config = dict(
    model='masked spectrogram model',
    method='simmim',
    mask_ratio=0.75,
    arch='wide_resnet',
    residual_init='none',
    lr=0.013,
    momentum=0.9,
    adamw_lr_other_params=0.0024,
    weight_decay=0.03,
    adamw_weight_decay_other_params=0.05,
)
Rows from block 5 of a small masked spectrogram model, named by matrix and row number. Rows with one number belong to one channel. Each number is 500 + 50 x the weight over its row's rms, rounded and kept within 0 to 999. All counts start at 0. Numbers have three digits each. After the name is the row's rms in percent of the matrix's.
After each channel's rows are labels from the 100 clips, of 14848, where the channel reaches its highest value: "top examples" is what is common among them; "band" is the frequency band that holds the peak. Only what is clearly more common there than usual is listed. The data: melodies that start on their tonic, played by one synthesised instrument. In brackets: how many of the 100, against the usual share in percent.
# convs0: first 3x3 conv (model.blocks.5.convs.0.weight, 192x192x3x3, each kernel summed), inputs 0-27
# convs1: second 3x3 conv (model.blocks.5.convs.1.weight, 192x192x3x3, transposed, each kernel summed), outputs 0-27

convs0.125 106:418506523436530477374446520547465482483464443528501513518467569473539538438571473488
convs1.125 094:481462486530462538533541471508525482520503547578469524474473444499464577486519562523
top examples: pace: fast (60 vs 33)
band: 500 to 1000 Hz (54 vs 12.5); 250 to 500 Hz (35 vs 12.5)

convs0.14 158:547433484548510506485540469449455445575481481545539462490463513517373506499493491484
convs1.14 149:515515470483508508477447505518506490552496451391470510553515475503519499497521555513
top examples: square lead (99 vs 5.1)
band: 2000 to 4000 Hz (71 vs 25)

convs0.61 086:538547495583541534367519466543507486505552508473503496549445430492443486506516470447
convs1.61 102:490517500561485498474455533469465467498514497525486482530528483501515529501468490485
top examples: sine tone (35 vs 4.7)
band: 1000 to 2000 Hz (57 vs 12.5)

convs0.119 107:512514444515521512338483512528469560562500535542507555476398559515526505509591500519
convs1.119 108:484494538532539484505545562566534470470533532505510459441366466539470471504466557511
top examples: sine tone (94 vs 4.7)
band: 500 to 1000 Hz (33 vs 12.5)

convs0.127 098:474490452526530528439519533525470507481576501400547509510444595480494536471499478430
convs1.127 088:498515486482508550587552449524541506500458538647482470559527444485491501518503545532
top examples: pace: fast (65 vs 33); bell-like (39 vs 5.2)
band: 250 to 500 Hz (50 vs 12.5)

convs0.90 092:534497578496489493465551579514578500441570526457451577501487485529511498516465478536
convs1.90 075:456526528452504514547410497520513495524481463615448500499523511456501490508563527525
top examples: organ-like (29 vs 5.2)
band: 1000 to 2000 Hz (56 vs 12.5)

convs0.47 071:427459489444556355580436452450458576471507496538531501495417525532393580496514492488
convs1.47 072:507557472498515627526528502611506524523519553465557516543485515533474508507519508494
top examples: bass guitar-like (51 vs 4.9); rumble (28 vs 7.3)
band: 0 to 250 Hz (82 vs 12.5)

convs0.175 096:491499519471520502377463476485503518520410525439529446492501471538458459545518473508
convs1.175 087:413524451498528511535508503497494458534495501539414570513479526461509496529541537502
top examples: pace: fast (61 vs 33); square lead (31 vs 5.1)
band: 500 to 1000 Hz (55 vs 12.5)

convs0.106 070:648458557537458432481460443499732532453508425427514503607560414480430536466580500513
convs1.106 070:426502455518435517474505513476465558498508521515540528439504469539477450504643457473
top examples: horn-like (54 vs 4.9)
band: 0 to 250 Hz (100 vs 12.5)

convs0.107 107:485483502443487481371481519499475464485492457467424456441401547482484453494551506477
convs1.107 152:486513485500497485530541492496476615487480475719498498535526507526518515511507473504
top examples: bell-like (98 vs 5.2); tonic: E (25 vs 8.5)
band: 250 to 500 Hz (68 vs 12.5)

convs0.151 093:466581533630499467457478503517429544518546426541605523522477556481457501548573531468
convs1.151 082:506501464591451489498485471562487494563517420508612488535544498523505535600436488521
top examples: thin (high-pass) (65 vs 12.1); vibraphone-like (30 vs 4.8)
band: 0 to 250 Hz (59 vs 12.5)

convs0.1 116:655490487428499522493562350491482400555556499502539523421512562530525552397521480516
convs1.1 110:534506488462472479516462507456489535427526517489462477526502485522495500525527481493
top examples: thin (high-pass) (72 vs 12.1); sine tone (25 vs 4.7)
band: 0 to 250 Hz (82 vs 12.5)

convs0.139 114:496439485396489549471454523463548494435500572538351548405443504497487466466593536547
convs1.139 111:491498398480510486483472498499524435581512443357516527591532485498476493519436514480
top examples: pace: fast (62 vs 33); marimba-like (52 vs 5.1); vibraphone-like (26 vs 4.8)
band: 250 to 500 Hz (57 vs 12.5)

convs0.15 097:545495447520505514447434511533484487578554496437520499440471432516419444537525457496
convs1.15 107:475454496485444442541504498475518595532487537530514486439516638602490492553512520499
top examples: staccato (85 vs 24.8); saw pad (30 vs 4.5)
band: 250 to 500 Hz (46 vs 12.5)

convs0.62 088:458512474501531521482507440517391496424542537522430480513540486450524472511404525519
convs1.62 086:447501494486528477559524515545480481539525490567550550462556457523499396493526441520
top examples: bell-like (66 vs 5.2)
band: 1000 to 2000 Hz (76 vs 12.5)

convs0.84 139:415497470538504539567509404500495509482545460430539515487549512534382505366483496507
convs1.84 145:503548480478525503516481510489467517536503456478528536507508483509528485490537514490
top examples: saw pad (61 vs 4.5); trumpet-like (38 vs 5)
band: 4000 to 8000 Hz (84 vs 25)

convs0.49 074:589523414562458472617496513520495494571406480534482568547464455522671466604483507499
convs1.49 069:456517491478466524508488589502508417545570486576505463438522543557725529510596471505
top examples: bass guitar-like (26 vs 4.9)
band: 500 to 1000 Hz (36 vs 12.5)

convs0.105 093:607483534562568459548552381516490536561427555446565455563412555548495557550486544537
convs1.105 139:487558412507502529482496490499508430521556465562468538438528468524521453496489504502
top examples: thin (high-pass) (70 vs 12.1); saxophone-like (28 vs 5.3)
band: 250 to 500 Hz (100 vs 12.5)

convs0.158 119:463515563527530446398514462512475492519391531726537637445460553472478461569552458480
convs1.158 111:524509486482483528508465517490530507498513346330497528588500534524502492525508553537
top examples: oboe-like (73 vs 5)
band: 2000 to 4000 Hz (85 vs 25)

convs0.102 083:542509481479487442561473484519468578501532534478447608497515499445438484544529430523
convs1.102 080:482476437530473562489599461509496496476445492536524494372463553602456483466450492523
top examples: thin (high-pass) (43 vs 12.1); bass guitar-like (29 vs 4.9)
band: 0 to 250 Hz (100 vs 12.5)

convs0.155 130:551459520577472592487433437493407396361497476478434508493501544473400505506525539499
convs1.155 138:460492482507472592478585406516523453491527473487507491481469608311499465489485466487
top examples: staccato (99 vs 24.8); bass guitar-like (34 vs 4.9)
band: 250 to 500 Hz (56 vs 12.5)

convs0.181 080:475466433438516525470513441497470519388527467465542522492397517560512508498426481575
convs1.181 080:498546490478536519433451466530504538544502526465540475548519545524527465501538618552
top examples: sine tone (65 vs 4.7)
band: 1000 to 2000 Hz (41 vs 12.5)

convs0.168 093:481471475466512581473514366491435438498569517402507500455537526475439501576471541460
convs1.168 095:455466456475505498529442472498508480600442584616508449416535468437512469514525537492
top examples: saw pad (70 vs 4.5)
band: 2000 to 4000 Hz (65 vs 25)

convs0.30 121:456482542451498498519549579475437388394539496473536471548478603496461506521479489507
convs1.30 119:510536441514573500514526415572561451553398485590535505515492399485524516563524463507
top examples: organ-like (27 vs 5.2)
band: 1000 to 2000 Hz (33 vs 12.5)

convs0.164 113:498477431446535508562412524512486456473415521488487436471584481522400459515524526574
convs1.164 113:485481468516473485461506492504482454507504453350494562592471497457527533520453506475
top examples: bass guitar-like (46 vs 4.9); thin (high-pass) (43 vs 12.1); electric piano-like (33 vs 4.9)
band: 250 to 500 Hz (64 vs 12.5)

convs0.109 098:566463483441447472389523487526499549518512436525408573444387538556461428506566477546
convs1.109 079:494504422540534498578493478496525543506512474374546438484589487551510501527427452490
top examples: bass guitar-like (40 vs 4.9); piano-like (31 vs 5.3)
band: 250 to 500 Hz (99 vs 12.5)

convs0.37 096:505536541502511506509373506496606489471503538591493493488279543540502466507497444488
convs1.37 090:498551561523476503500544547544506504548506498376544438544488508481534513492435592548
top examples: sine tone (47 vs 4.7); bass guitar-like (34 vs 4.9)
band: 0 to 250 Hz (78 vs 12.5)

convs0.35 097:470496487345527523496541441541486531411452516424367597381442545437470512502532517520
convs1.35 086:540559457485504533529544578457500398589530452544680519522518492524494568475533565521
top examples: organ-like (42 vs 5.2); bell-like (26 vs 5.2)
band: 250 to 500 Hz (45 vs 12.5); 500 to 1000 Hz (30 vs 12.5)

convs0.59 093:546498492492521488502585514504507483492404421570550450515487492495443532500433429510
convs1.59 084:500466533458580477625469423498472488553584487295484532525608433513542414518488488429
top examples: bass guitar-like (30 vs 4.9)
band: 500 to 1000 Hz (42 vs 12.5)

convs0.22 088:393485499539590546487442584481433451539452496479446407465477618561518438535652465428
convs1.22 074:542484609522569528513525466494484522534477579495506473459492511510490374513484511563
top examples: thin (high-pass) (100 vs 12.1)
band: 0 to 250 Hz (100 vs 12.5)

convs0.53 096:441483509394517554541464504477558471538596451523454588429485508464524498536467548431
convs1.53 087:513493372575518503487479479589485579435356483525446460487510485591452572340528477510
top examples: thin (high-pass) (93 vs 12.1)
band: 0 to 250 Hz (100 vs 12.5)

convs0.17 121:522481470498533478362423534515510469495369491505444498412480472439481488537501501481
convs1.17 150:510522474476496498494519518496470573464500483663487500544525498533475496529519536503
top examples: bell-like (99 vs 5.2)
band: 500 to 1000 Hz (54 vs 12.5)

convs0.80 088:489502554493411451430601508512472490497461547432508599426572526552457569464430500576
convs1.80 088:483509475508508577533476497505501431558556484607539619488540486469471597570526527466
top examples: sine tone (56 vs 4.7)
band: 1000 to 2000 Hz (68 vs 12.5)

convs0.133 093:565470523548494508381491500518563466518452491416592461403459445457493572479566500519
convs1.133 087:418527504450513544493543492510537515498541459751415526489486496544507475528513440471
top examples: pace: fast (60 vs 33); square lead (34 vs 5.1); bell-like (34 vs 5.2)
band: 1000 to 2000 Hz (68 vs 12.5)

convs0.138 090:536519516500513504453554492522498465524391469485486580409441503524434564492527502453
convs1.138 091:518512483508546542549554507496490542483573542433547436524510507452505415466525453500
top examples: mains hum (82 vs 7.1)
band: 0 to 250 Hz (81 vs 12.5)

convs0.27 118:532555514489495516592468573469482490500544559609336562521446375522400443511515487482
convs1.27 132:508463498468507506458528487522527495523510480459461507544495442503519457488508508511
top examples: oboe-like (40 vs 5)
band: 4000 to 8000 Hz (60 vs 25)

convs0.3 094:505506380562558475493587526465551517424482531466447449462430470483449498467589478445
convs1.3 095:449482560473437532471482462509495575600546543431550459543524502578478493514472479548
top examples: the note F# (66 vs 39.8); the note G# (65 vs 39.9); pace: fast (61 vs 33)
band: 1000 to 2000 Hz (44 vs 12.5); 500 to 1000 Hz (33 vs 12.5)

convs0.5 090:447526427515499516371579510520413463552551503552474450365396566497547480482483446488
convs1.5 095:576450563434549501611442505505471509567452499447544537550554522506516496457514534432
top examples: bell-like (38 vs 5.2)
band: 500 to 1000 Hz (44 vs 12.5)

convs0.16 108:473467497488486491433464439450452465617554528467480647549501504548452486547571510421
convs1.16 106:503474464513502505474504496490449500508520500577553580430544544496477476538516486501
top examples: bell-like (25 vs 5.2)
band: 4000 to 8000 Hz (75 vs 25)

convs0.189 089:555512517569528496570430591483492432500495549539375537425415476520432484465555448520
convs1.189 081:477464509489510467448597468530506463518516531432512511526479550498527451534487465506
top examples: square lead (37 vs 5.1); marimba-like (30 vs 5.1); vibraphone-like (27 vs 4.8)
band: 500 to 1000 Hz (93 vs 12.5)

convs0.60 060:422587492548526408487512408525427451458541512506507486516548538482527512527442489615
convs1.60 063:469503531538402555518457525506485500621530509607521509488491496532650527453491476497
top examples: mains hum (89 vs 7.1)
band: 0 to 250 Hz (95 vs 12.5)

convs0.88 115:457513439511429508482519498535479604485491530536463484447495519564467493455443485429
convs1.88 122:507524512505536487502519526490470630472512520491525509523494445478542504479476518514
top examples: staccato (53 vs 24.8); flute-like (27 vs 5.2)
band: 1000 to 2000 Hz (37 vs 12.5); 500 to 1000 Hz (35 vs 12.5)

convs0.73 147:448521438416530493554644516491487531497543531406506474469519505538398516542559471565
convs1.73 166:512485506499533509488456509520509519533504420987489532511478504476516512469485526518
top examples: organ-like (100 vs 5.2)
band: 250 to 500 Hz (39 vs 12.5)

convs0.32 102:530532455502447488580489532560464501454562421424450518445516510526480457476487473468
convs1.32 113:517488519489534483463533472524492437534468569534503495510516483491473531520494555490
top examples: square lead (47 vs 5.1); clarinet-like (26 vs 5.1)
band: 500 to 1000 Hz (87 vs 12.5)